python train.py --encoder_arch="efficientnet" --model="segmentation model" --image_size=64 --encoder_depths=[3, 6, 3] --encoder_kernel_size=3 --encoder_expansion=6 --decoder_block="sep" --epochs=11.8 --lr_schedule="step" --warmup_steps=1340
Rows from block 1 of the decoder of a small segmentation model, named by matrix and row number. Rows with one number belong to one channel. Each number is 128 + 32 x the weight over its row's rms, rounded and kept within 0 to 255. All counts start at 0.
Before each channel's rows are labels from the 100 images, of 14848, where the channel reaches its highest value: "lies over" is the class under the peak; "colour at peak" is the nearest of a few named colours to the mean colour under the peak. Only what is clearly more common there than usual is listed. The data: rendered landscapes of hills, water and sky.
# convs1: first pointwise conv (decoder.mid.1.convs.1.weight, 256x256x1x1), inputs 0-127
# convs3: second pointwise conv (decoder.mid.1.convs.3.weight, 256x256x1x1, transposed), outputs 0-127

lies over: sky
colour at peak: pink
convs1.238 [182 138  68 121 155 130 140 146 115 114 141 193 111 103 167 163 105 118 167 139 107 106 129 159 127 184 142 126 157 179 146 135 142 182 113 126 151 149  86 193 154 131  99 204 161 103 124  86 137  31 102  97 111 142 156 120 162 139 142 117 143 103 107 104 121 127 123 147 118 163 138 162  76 120  80 108 181 110 116 145  37 129 122 127 123 133 128 137  99 165 127 126 159 142 156 135 168  81 107 137 146 145 136 103 169 124  75 137 152  92 132  81  84  98 105 124 155 117 134 128 124  97 102  96 142 159  99 132]
convs3.238 [109 148 145  99 104 148 133 121 105 107 147 116 174  96 153 137 141 141 224 147  73 130 140  89 143  57 120 137  85 111 124 160 129 102 167 127 138 169 155 109 110 153 151 148 169  89 132 135  56 154 148  78 141 170 135 180 129 164 128 179 119 156 169 135  81 160 123 140  87 130 141 130 104  61 122 120 147 143 124  86 112 116 106 124 128 142 103 120 126 114 119 130 137 137 213 145 171 142 142 167 131 200 135  96  90 145 176 116 132 153 153  94  93 150 123 121 165 118  50 149  73 115 116 131 164 162 144 134]

lies over: gentle ground
colour at peak: brown
convs1.178 [151 145 108 129 193 162 214 158 116 134 124 127 105 118 161 170  90 128 150 110 137 152 180 138  88 129 158 121 185 115  87 107 138 141 109 128  69 137  78  95 125 147  73 117 104 113 125  97 161 101  66 181 123 161  86 110 102 147 177 137 147 159  97 135 126 156 155  95 144  97 192  80 134 102 106 129 109 237 175  87 122 147 109 148 120 101 153 122 193 105 146 118 110 133 114 113 150  52 149 143 160 104  64 131 147 117 131 136 171 139 112 148 108 145 173  87 180 145 104 150 118 136  84 119 111 111 153  90]
convs3.178 [181  83 165  67 188 157 195 127 184 101 164  76 154  93 143 153 114 139 100 109  98 187 124 193 171  96 101 110 117  67 126 157 180 124 105 143  70 158 127 104 151 155 149  97 102 119 138  91 135 143 170 162 101 100  96 119 172 116  83 100  78 199 174 128 103 102  79 160  80 110 134 103 174 138 106 114 183 148 134  72 170 159 119 151 115  60  61 145 126 109 135 138  93 124 112 106 156  78 133 198  81  99 103  72 111 154 122 184 106  70 120 137 137  79 167  99 159 165 120 105  93 108 118  85 158 134 137 178]

lies over: sky
colour at peak: pink
convs1.52 [143 181 187  95 146 122 167 149 146 138 104 154 121  70  91 130 149  94  99 125 124 120 149 113 133 137 116 143  92 140 132  70 152 175 129 172 128 165 123 131 144  77 166 145 113  50 132 110 151 134 174 157 113 126 144 109 137 124 136 144 106 100  97  78 163 149 130 161  91 136 133  97 115 144 161 108  98 110 122 163 141 157 165 140 173  80  56 132  92 148 155 168 151 142  91 147 142 116 161 141  92 194 139 106 138 109 131 115 206 155 158 125 105 150 149 165 115 100 186 127 139 185 105  89 149 102 136 178]
convs3.52 [163  91  90 105 121 173  87 120  50 132 131 181 143  85 113 154  96 173 192 120  93 192 151 171 107  65  62 100  46 136 152 172 107 102 147 151 101 126 147 110 149 149 135 176 127 134 167 109  87 135 122  61 102 115  52  83 130 157 134 108 109 173 169 130 157 113 169  93 103 174 130 162 140 123 143  97  69  96 149 148 118 126 104 118 113 155  88 171 104 134 129 127 127  83 122 120 120 173 124 145  71 166 137  61 136  84 166 145 109 133 166 150 150 137 124 145 171 128 155 134 164 113 105 133 108 140 137  82]

lies over: sky
colour at peak: pink
convs1.83 [ 65 142  69 135 192  98 133 128  95 173  98 115 171  99  76  61 122 111  90 116 118 146 134 126 130  97 129 125 158  86  55 113 160 165  94 200 120 128 122  91 159 100 124 150 102 117 152 109 197 137 135 159 169 118 101  54 167 118 114 153 140 155 111 108 104 149 124 162 117 139 134 134 108  88 140 136  97 117 128 150 200 128 156 182 179  34  72 102 108 138  83 141 126  82  90 153  88 148 109 105  97 150 129 144  85  93 122 151 134 122 124 118  92 143 140 169 120 120 223 145 102 218 103 130 122 137 153 116]
convs3.83 [138 142 127 166 147 122  98 132  61 117 141 162 150 124 112 137  52 141 133 138 118 142 124 164  46 108 133 133 177 154 162 152 114  73 101 127 189 150 178 121 102 150 117  72 126 174 173 135  65 125  87 112 104 158 120  90 127 169 141 157 150 182 135 167 178  92 119  69 124 166 129 216 146 123 153 115 126 107  88 145  93  92 122  95  93 157 119 198 116 152  83 163 157 113 113  82  94 166 132 167  88 116 121 121 172 139 164 143 110 117 151 180 167 123  74 157 127 116 223 152 154  84 153 111  67 131 157  96]

lies over: sky
colour at peak: pink
convs1.251 [124 172 118 168 131  86 164  76  96 161 107 156 121 140  89 120 111 147  98 113  81  85 133 156 159 124 167 146  92 123 132 107 227 160 147 142 114 140 139 172  97 184 157 169 133 139 129 143 133 181 163 123 137 142 200  84 113 119  91 192 110 106  67 158  84 110 115 105 107 137 125 137 144 120 161 162 119 145 109 123 172 124  89 121 169 112   7  82 113 124 146 165 139 121 121 170 147 113 133 105 135 146 116 146  94  47 108 147 211 127 127 159  83 149 131 121 128  79 104  52 171 127 123 121 139 112 132 180]
convs3.251 [139 149 114 123  91  76 163 156 152 116  71  99 118 131 119 120 154 135  61 143 123 144 126 154 148 192 113 120 156 147 127 122 114 121 146 113  66 148 100 140 131 127 185 144 114  61  52  96 111 104 147 192 133 147 171 148 125  94 139  94 126 139  94 120 167 148 107 133 100  97 133  45 110  82 134 141 135 152 159 133 232 143 117 100 150  68 164  62 153 109 119 111 129 139 143 145 127 121 125  51 187 126 140 163 150 187 162 141 155 135 142 113  74 101 152 129 132  90 127 140  91 137 196 137 169  90  98 133]

lies over: snow
colour at peak: brown
convs1.122 [124 124 129 142  91 129 110  88 195 115  89 131 105 160 131 145  91  68 201 118 148 169 148 174 169 121 124 119 188 175 143 148 119 165 150  97  80  81 112  82 157 152 166 124 134 113 179 115 126  95 152 100 132 151  72 185  50 221 101 160 151 139 112 158 129 100 113 109 157 131 220  97 144  66 144 100 133 222 133  81 106 157 154 140  96 140 123 101 159 103 186 126  90 112  64  71  85 143 151 114 163 135 172 174 147 139 104 137 152  99 132 123  89 150 143 162 109 182 142 117  74 163 121 155 145 142 122 102]
convs3.122 [ 92 144 139 176  92 139 106  80  66 124  84 139  95 120 116 147 159 138 175 105 142 128 115 165 111 159 134  84 184 200 182 103 114 101 105 104 155  96 106  77 152  85 163 129 148 168 124 195  89 188 117  94 115 163 119 202 103   3  71 173 140 137 168 145 119 111 133  85 171 176 126 132 120 152 136 111 116 157 111 128 140 159 148 111 137 175 130 145 152 138 108 145 138  61  89 149  55 118 103 102 163 184 153  95 149 113 140  82 112  82 114 102 118 115 119  95 108 167 124 142 145 130 155 149 161 147 114 127]

lies over: gentle ground
colour at peak: brown
convs1.175 [145  97 113 146  70  87 104 115 119 146 150 165 116 108 150 161 183 143  96 110 106  85 140 143 112  83 162 133  99  97 144 125 111 161 131 138  88 135 187 102  67  42 141 172 152 180 110 118 119 158 101  87 184 110 167 127 143  94 159 124  82 128 158  87 100  49 121 129 185 139 136 137 120 137 109  92 104 119 153  97 138 125 127 186 149 124 128  76  96 116 132  78 109 101 100  77 159 102 115 132 144  91  60 106 150 148 101  87  83  91 105 153 142 113 120 101 118 175 135  94  76 145 177  97  60 175 150 112]
convs3.175 [174 150 135 164 123  66 112 142 146 143 199 195  81 111 165 143  66 106 142 178 196 164 159 203  29 149 105 121 130 126 176 137 139 126 117 138 152 133 197 117 129 117 151 141 163 165 109 163 107 124  78  73 159 109 133  95 147  94 177 139 175 115 128 152 133 147 135 175 127 161 115 246 118 114 146 104 150 102 124 134 142 120  77 125 149 109  97 135 142 117 151 167 161 122  63 103 106 161 144 121 135 129 116 159 181 101  56 106 103 140 129 147 155 115 123 113 130 153 139 103 134 106 126 108 137 128 147 137]

lies over: gentle ground
colour at peak: brown
convs1.139 [153 159 120 144  90 113 123 105 129 116 136 169 131 111 112 133 162  64  94 160 106 116  92 102 152 123  54 164  97 142 104 154 115  99  87 111 113 157 149 159 162 178 158 168 116 166  55 147  94 115 142 158 124 139 143 195 135 133 139 128 140 144 189  74 105 145  68 136  94 144 119 130 156 114  57 153 113 138 172 137 107 145  97 102 128 165 138 215  92 170 139  98 148 119 113  97 133 133 122 111 101 103 129 139 137 132 115 137 132 143  61  74  84 132  72 142 115 139 111  94 114  94  78 131 195 135 128 117]
convs3.139 [200 144  59  96  87  80 125 155 194  89 125 143 102 125 137 125 111 136 149 134 112  89 190  86  72 141 132 183  98  67 112 136 148 156 134  79 185 124  60 125 111  98  95 154 104 120 121 159 103 100 103 160 159 141 177 158  97 117 182 164  93 100 123 158 108 127  76 127 169 177 125 132 129 137 155 123 137 114 153 162 112 117 112 158 184 128 184 145  91  88 146  91 119 126 142 121 100  88 139 117 136 116 161 129 109  98  93 110 175 161  52 100  99 131  95 126 146  59 141 176 112 153  12 121 127  74  86 153]

lies over: snow
colour at peak: brown
convs1.88 [156 142  95 122 124 161 157 141 138 137 131 103 145 130  96 134 152 145 106 145 179 131  96 160 118 171 109 143 104 130 173 118  84 155 186 124  86  76 192 126 163 130 163 148 102 152  83 209 169 110 134 158 148 138  85  97  87 156 185 109  99 110 151 119 203 131  74 142 121 146  96 142 129 165 118 113 126 135 162 162 127  94 166  96 175 107  92 143 131 134  84 142 127 114 113 220 191 174 106  97 107 208 107 161 161 124 115 123 152 129 176 119  94 153  89  66 151  88 127  73 170 107  93 123 126 108 115 149]
convs3.88 [ 67 142 114 168 145 102 139 129  96 144 104 142  76 187 119 152 201  86 153 102 148 109 111  72 112 118 149 114 149 141 127  71 123 115  56 108 125 119 190 144 131 145 126 156 124  92 144 130 109 113  93 131 127 175 133 218 127  79  70  85 162 118 155 102  68 171 124  97 151  79 100  63 129 156 123 146 120 150 110  72 184 101 137 133  99 104 118 116 109 161 183 164 118  98 136 103 160 107 115 110 164  88 148 118 113 140 161 112 155  94 113 122 119 117 115 175 121 134  98 165 136 142 156 118 189  62 104 156]

lies over: steep ground
colour at peak: orange
convs1.132 [169 112 146 108 116 128  77 111 100 127 160 162 142 127 136 132 101 130 184 113 135 192 107 187 186 116  98 113 107 122 120 183 138 132 154 126 138 105 141 131 123 148 119 152 114 137 163  98  98 131 152 126 113 130 135 137 118  91 127 126 147 210 122 121 125  51 117 189  47 156 134  86 133 147 156 112  82 134 132 131 122  88  32 146 146  77 146 116 151 124 145 152 121  89 107  99  86 149 111 144 154 150 227 108 131 167 133 132 169 130  55 188 111 147 153  96 132 147 134  95 119 141 136 155 164 135 202 155]
convs3.132 [ 76 131 116 126 111 126  60  70 175 181 145 155 152 130 110 162 152 120 116  86  84 112 104  98 143 147 137 125  88  92 170 182 139 137 121 159 169  91 131 143 125  98 103 134 159  97 160 142 104  71 134 138 101 176 156 117 110 209 113 130  79 176 168 129 149 115 115  87  87 126 157 139 104 108 124 101  74 123 117 101  90 129 154 147 152 180 115  89 142 160 119 136 111 107 139 133 137  98 136 146 205 125 108 130 143 115 121 119 106 122 152 137  85 167 174 186 142 143 204  55 201 136  52 121  76 157 173 126]

lies over: gentle ground; snow
colour at peak: brown
convs1.73 [122 129 153 127 120 158 216 137 156 135  99 118 156 115  78 176 127 107  70 101  96 130 220  83 134 151  71 139 114 136 144  90 130 195 167 102 147 121 160 130 106 119 113 150 108 137 130 106 123 109 148 156 189 148 108 132  49 145 134 142 139 131 151 108 174 161 142 201 159  93 129 180 122  96 164 122 150 164 200 146 100 137 104 187 161 158 141 129 162 100 193 124 113 116 108 122 169 123 100 133 134 104 141  83 200 150  94 136 174 123  84 139  96  98 123 158 100 127  93 146  80  77  80  74 139 109 118 138]
convs3.73 [169  84 167 102  95 136 105 184 175 100 111  74 121 131 143 165 132 119 149 113  92 138 182 106  99  79 113 101  92 125 115 201 140 172 135 150 135 130 130 119 117 140 160 156  83 130 106  68 201 144 161 122  88  92  94  44 144 152 150  64 120 117 166 147 142 136  79 130  66  91 113 192 136 148 151 128  94  94 138 176 160 177 118 173 104  97 101 137 119  43 124 132  62 158 190 114 125 138 122 123 104 102 137 101 116  97  66 154 109 158  83 107 139 145  58 136 144 135 107  69  68 114 138 127 116 139 111 127]

lies over: snow
colour at peak: brown
convs1.220 [ 98 109  90 146 163 126 130 139 161 111 127 102 119 162 127 125 143 134 140  72 166 205 161 153 123  94  52 134 104 166 152 128 136 162 138 113 106 105 137 134 155 114 200 156 104 140 107 146 147 113 153 150 191 120 111 147   0 196 167 107 106 132 140 150 155 147 112 165 149 137 133 134  71  97  97  88 111 154 116 133  94 141 155 203 122 130 130 172 124 134 193 120 111  77  75 223 136 130 121  91 154 104 119 154 114 113 136 143 147 127 138 127  39 114  97 135  92 169 118 146  69  92  95  99 124 114 114 122]
convs3.220 [169 106 125  69 125  96 113 130 191 108 172  80 181 121 151 114  93 113 135 186 107 182 145 133  96 108  95 185  80  99 131 162 140 118 121 122 111 147 133 133 114 190 154 113 110 121 123  83  80 141 158 126 104  86 136  58 181 208 195 127 159 117  95 152 142  97 158 148  95 146 123 188 130 130 125 130 114  87 165 155 105 165 149 178 145  88 133 118  80  95 192 102  70 180 160 157 177 145 179 157 108 162  87 124  92 120 107 166 103 160 109  90 197 116  87  40 158 111 110 133 108 107 116 135  80 132 101 116]

lies over: steep ground
colour at peak: brown
convs1.119 [ 97 163 117 174 176 165 144 134  97 152 169 124 135 128 110 132 172 171 104  74  96 110 158 123 161 161 117 125  94  95 133 166 115 130 133 154 151  91 128 103 162 106 166 167  88 160  89 167 143  83 142 159 147  89 150 134 101 156 130 103  67  91 156 189 165 178 120 128 181 143 154  84  44 164 142 155 115 112 128 181 106  88 125 124  83 117 127  65 128  85 150 164 141 107 137 128 159 197 124 107 159 131 128 124 143 117 122 133 138 148 132 115 110 127 117 118 127 126 147 107 129 105  82  50 147 152 179 131]
convs3.119 [ 87 121 134 185 138  96 134 170 111 176 146  73 127 152 124 137 188 142 133 102 103 112 124 142  99 118 145 118 180 147 106 119 163  93 168 188 105 173 135  88 150 111 124 131 123 158 125 160 112 133 164  92 155 131  98 176 146 103 128 182  57 172 143 119 140 163 136 102 137 115 146 120 137  91 132 150 161 152 159  72 148 160 154 122  52 140 164  76 150 118 168 177 130 131 144 142 187  94  71 115 187 156 120 156 220  79 196 114 123 114 150 111 126 157 108 145  98 144 104 148  91 127 204 118 182 146 169 115]

lies over: sky
colour at peak: pink
convs1.221 [168 161 150  91 118 114 144 187 134  95 105 133  93 115 136 136 194 120 131 113 156 129  91 117 109 105  41 155 134  82 107 143 100  86 130 160 137 135 129 107 168 155 107 111 128 215 127 128 113 113 108  68 154 126 133 189 117 101 143 126 172 129 154 130 178 139 150 138 154 122 168  74 116 123 169 116 166 138 117  69  67 124 120 115  94 129 185 151 146  98 134  91 160  63 164 153 148 158 126 123 127  76 124 106 124  95 124 151 131 134 102 155 151 126 102  92  99 161 187 135 136 131 200 130 110 118 132  90]
convs3.221 [ 94 113 123 166 137 143  99  89 181 157 167 194 130 153 103 132 123 112 195  49 132 130 119  76 134 105 136 168 107  93 153  96  96 135 126 126 207  97 141 161  92 128 140 144 144 128 165 116  75 149 120  63 140 148 117 119 106 127 144 150 130 120 191 104  89 137 142 176 169 178 146 173 132 202 131 104 131 132 123 145  75 136 119 127  86 169 133 109 119 120 198  83 110  95  91 101 109 173 142 136  57 155 140 119 108  89  58 125  90  92 129 159 127 118 145 126 129 173 171 113 188 120  64 138  56 117 125  90]

lies over: gentle ground
colour at peak: brown
convs1.64 [168 127 102 115 140 150 182 113 112 111 158  92 147  68  69 159 174 138 135  75 172 123 111 130 137 147 115 156  68 128 127 156 174 163  85 130 196 103 129 149 143 142 146  95 136 120 118 201 131 102  81 103 143 158  69 130 152 118 191 127 102 147  94 139 164 120  87  40 176  91 132 153 136 171 120 148 105 134 171 105 112  98 143 107 135 149 106  85 140 126 126 133 148 165 123 185 131 111  64 129 102 206 125  87 168 112  77 134 149 104 133 152 114 187  89 151 106  83 104 153  99 120 139 100  95  64  75 124]
convs3.64 [102 131 145  88 133  87  81  91  89 158 139 150 116  60 166 123 123 172 129  94 113 194 189 157 114  89 118 116 189 131  98 154 131 139 158 103 161 110  98 133 122 125 162 140 132 122 102 124 111 102 160 146 137  89 100 118 143  93   8 118 133  99 143 154 150  74 152 165 170  69  69 110  65  68 182 101  79  92 130 148 101 157 151 141  80 105 155 107 119 125  77 156 131  98 100 182 143  70 102 155 161  99 144 114  89 182 135 125 139 126 123  64 133 104 136 149  97 138  48 123 109 128 161 106 135 198  91 137]

lies over: snow; steep ground
colour at peak: brown
convs1.16 [ 97 143 101 121 164 180  97 114 162 139  98 128 118 130 141 123 111 127 120 112  95 224 152 143 146 132 119  77 148 172 132 100  93 127 103 105 117  57  99 119 197 127 176 126 125 145 144 118 124 146 145 163  82 118 118 111   1 197 123 110  81 167 130 186 158 130 143 161 125 123 152 149 115  63 131 136 138 164 106  97 104 158 153 211 102 101 133 122 147  88 181 111 140  71  62 180 152 159 180  44 135 107 144 165 122 128 122 127 110  95 106 128  20 133 142 115 101 138 130 152 142 104  88  91 141 111 166  52]
convs3.16 [162  95  95 110 119 135 152  89 203  97 157  85 175  92 124 110 107 125 142 175 115 179 154 101 109 125  86 156 105 102 140 150 182 152 140 125 101 146 118 149  75 142 142  89  95 100  96  96 127  95 160 145 107  83 148  91 180 224 195 111 146  98  72 118 141  63 125 176 132 113  81 172 102 133  71 126 117  78 138 123 119 156 171 151 121  43 133  98 119 126 151 117  69 181 149 132 166 153 176 157  95 104 121 170 155 146 100 144 111 138 112 105 157 111  75  78 143  98  82 100  62 100 128 123  79 129 108 142]

lies over: gentle ground
colour at peak: brown
convs1.45 [ 95  95 114  43 130 151 164 115  87 124 151 113 120 116 104 123 145 157 124 101 217 156 164 119 123 138  97 100 144 110 158 120 167 150  91 171 174 132 190 120 170 104  76 107  96  88  95 145 114 111 110 154 178  97 170 136 105 110 177 121 142 129 127 120 136 144 112 152 189  93 160 159 164 111  41 141 145 147 186 109  97 118 120 149 143 106 144 192 123  88  95 113 100 151 132 106 132 137 102  57  54 125 237  96 116 142 103 114 170 117  92 162 129 102 108 113 153 127 145 150  69 128 109  91 149 131  61  93]
convs3.45 [170  81  45 140 158 111 167 129 206 121 116  66 113 137  99 109 112  92  60  78 145 149 108  97 121 140 109 195  65  87 133 121 154 104  90  89  79 121 154 155 115  95 151 113 115 106  92 134 140 134  88 186 111 148 116 127 171 228 154  93 134  99  97 105 129 135  71 127 118 148 106 133 151 128  92 160 107 121  87  98 139 117 114 124 193  75 113 162 104 140 175  64 122 133 138 106 148 135 164 133 122 137 108 171  97 155  82 110 162  73  62 151 114 131 136 129 184 116 116  85  95 141 139 158 101 121 124 200]

lies over: steep ground
colour at peak: brown
convs1.56 [105 144 147 110 178 140 123  38 126 169 131 131 138 122 148 137 190  95 126 133  87 112 150 148 126 113 145 118 114 154 147 103 113  98  98 184  83  88 152 162 205 111 138 135 195  89 104  73 162 110 106 127 116 125 135  91 185  80 152 225 173 119 120 108 102 126  62 125 130 148 111  72 122 144  56 109 143 114 182 137  99 123 149 119 137  83 140 160 133 141  45 104 125  86 162 198 158 185 158 110 125 134 154 175 137 122 140 114 122 158 142 175 132 145 150 173  42 122 103 106 108 120  83 135 127 144 134 130]
convs3.56 [ 44  96 119 168 105 119  94 159 169 146 122 100 118 114 171 165 187 133 189 129  67 162 171  62 147 114 109 147 125 168 122 142 130 116 146 142 110 140 125 116 154 113 130 160 108 154 118 110 153 131 133 187 141 127 119 147 142 111 167  52 142 124 116  92  97 209 121 165 114  78 115 143  74 128 170 129  83 149 119 112 135 165  70 152  95  97 142  85 154 112 186 132  97 135 155  68 149 115 109  73 123 130 124 129 136 129 145 104 104 125 125  78 135 139 126 171 116 117  97  88 109 102 136  91 189 134 162 117]

lies over: snow; steep ground
colour at peak: brown
convs1.182 [ 99 162 158 106 123 121  93 164 109  94 110 101 130 127 123 155  88 153  90 119 127 160 131 107 110 179 141 141  29  90 141 121  66 158 161 121 111  88 125 107 162 143  90 129 149 112 211 160  90 116 155 139 112 119 140 158 135 177 157 120 111 120  94 162 136 189 123 143  99 141 143 166  84  78 189 161 144 159 168 150 112  99 139  79  94 111 156 160 114 137 137 152 153 106 124 230 163 196 185 129 143 128 132 128 151 198 145 151  81 134 116  93  96 145 128 136 164  98 150  77 141 112 111 148 101 139 148 149]
convs3.182 [128  89 147  66 198 163 124 112  79  61  89 159 115 121 112 148 121 157 130 108 132 140 115 170 106  68  77  78 106 103 109 124 119 175  99 103 167 146 165 131 136 130 155 202 127 162 150  91 121 133 149 106 106 137  88 200 122  82  99  69 126 121 223 118 139 147 122 102 178  88 158 115 136 134 151 155 220 127 132 137 161 126 162 157 138 154 115 178 108 124 130 154 136 144 143 100 108  95  74 109 138 195 147  80 174 127 142 122 102 144 157 105  85 139 123 137 141 162  98 113 119  97 117 119 183 126 123 105]

lies over: water
colour at peak: black
convs1.13 [125  95 116 125 161 140 121  97 116  79 154 108 201 117  60 151 181  96 182 134 176 158 121 131 144 130 143 110  99 176 123 109 131 100 128 135 149  49 190 130 118  89  95 152 180 102  94 122 204 159 113 104 165 111 133 126 140 111 171  87 103 148 156 181 146  91 103 143 158 157 173 155 145 124 153 125 172  99 114 110 156 138 167  86 160 139  70 129 169 168  58 157 121 185 147 148  70 140 132  62 115 154 156 133 112 149  94 118  95 144 146 159 104 155 109  72 175 130 125 145 121 110 164 150  90 140 123 128]
convs3.13 [123 117 140 136 126  92  62  80 117 135 121 130 129  93 169 131  78 125 164 230 137 123 153 191 185 148  96 133 148 157 178 127 141 143 106 161 135 181 130 127  84 156  63 125 112 134 161 146 163 202 145 178 122 135 109 137 105  90  82 129 146 148 149 192 141  81 147 150 156 151 170 107  98 115 150 125 203 168 152 103 112  61 189 107 156 138 108 145 164 163  92 133 122 124 109 150 112 102 118 164 125 109 112 165 147 104 169 142 127 101 159 108 115  39 173  95 129 219 154 165 131 136 126 122 145 152 160  96]

lies over: gentle ground
colour at peak: brown
convs1.199 [172 102 137 144 138 126 186 156 166 122 186 123 126 160 110 102  85 155 141  80 142 126 157 154 145 131  88 127 141 165 122 132 188 171 156  86 128 130 187  88 105 131 121 153 128 114  95 116 140 172 102 200 151 140 125 163  60 147  82 142 123 154 133 107 101 104 154 180 165 112 145 141 132 116 106  81 180 155 140 143 122 147 150 187 121 140 199 132 152  96 212 154 107  95 115 106  90 123  82 129 182 109  79 128 133 146 151 133 148  98  78 159  75  95 103 153 118 182 131 143  83 143 113 144 117 155 102 129]
convs3.199 [ 87 123 158 164  89 112 114 129  88 152 160 157 131 139 129 143  99 187 151  91 137 103 135 166 154 127 159 133 185 178 179 182 137  77 177 129 161  91 119 119 160  83 124 163 143 167 134 145 131 133 150 118 167 179 143 214  84  99  95 156 141 166  92 132 148 163 177  95 116 192 128 133  88 134 175  93 121 147 180 155 142  94  77  76 120 153 173  84 195 170 107 186 200 175 111 123 148 111 122 133 157 114 155 164 139 113 146  88 123 176 167 117  85 102 114 168  68 133 170 182 189 149 173 119 189 162 107 132]

lies over: sky
colour at peak: white; orange
convs1.177 [ 83 160  77 106 123 103  77 108 136 152 111 176 105 101  39 182 116 127  93 111 131 116  88 114 131 183  93 125 202 117 112 119 151 158 128  78 120 150 117 100 114 129 125 138 129  86  39 129  59 113 156 131 170 121 181  99 194 147 144 153 113 163 127  93 126  93 105 134 115 131 116 140 113 130   5 140 128 119 133 186 155 120 118 101 149 194 119 141 156 160 120 147  96 109 116 114 179  54 176  90  72 137 174 146 167 118 167 156  61  61 131 137 104 101 121 106 191  92 178 119 144 125  49 136 125 171 137 140]
convs3.177 [111 154 137 128  99 140  85  89 101 147 184 157 181 133  75 158 119 130 157 118 108 140 144  76 106 109 131 136  99 132 132 126 125 137 132 131 146 172 114 152  87 149 140 125 134 139 138 112  35 172 116  69 142 157 207 123 126  96 159 145 144 120 136 133 114 145 159 124 130 170 139 129  83 106 180 114  83 119 115 160  42 132 166  89  81 187 110  92 110 159 161 135 130 131 142 159 129 205 131 136  35 214 108 111  56 131 133 168 100  78 167 165 168 100 163 159 112 180 149 112 123 116  93  93  76 133 141  98]

lies over: water
colour at peak: brown
convs1.151 [119 136 136  67 151 143 203 120  86 118 172  73 157 141 133 136 112 152 126 104 148  76 159 150 122 140  51 147  86 111 122 167 107 154 146 145 152 123 126  89 233 122  98 130 101 143 178 144 147 133 138 135 156 148 174 118 130 174 189 126 129  98 161 123 196 156 158 127 255 138  82 129 167 146 139 144 148 160 187 166 137 119 151 134 100  71 106 124 122 112  88 169 116 158 120  99 114 109  90  54  97 184 199  86  95 131 117 110  98 149 122 138 121 130 124 154 157  91 135 148 104 106 122  92 122  99  72 104]
convs3.151 [143 123  90 143 166 215 183  92 174 110 133  78 145 129 123 110 141 127 129  36 154 182  87  96 168 113 140 142 107 106 141  79 136 109 111 168 111 165 142 108  73 139 172  72 144 123 130 136 143 145 151 128 110 101 111 143 154 232 133 142 140 105 119 158  79  92 113 176 151 164 129 185 150 102  80 123 103 108 121  79 127 136 116 119  75 105 122 121 108 162 167 102 126 150 135 116 159 116 180 167 106 107  65 178  85 131  72 142 129 140 122 189 160 139 141 152 220  90 168 118 159 117 137 161 109 145 125 131]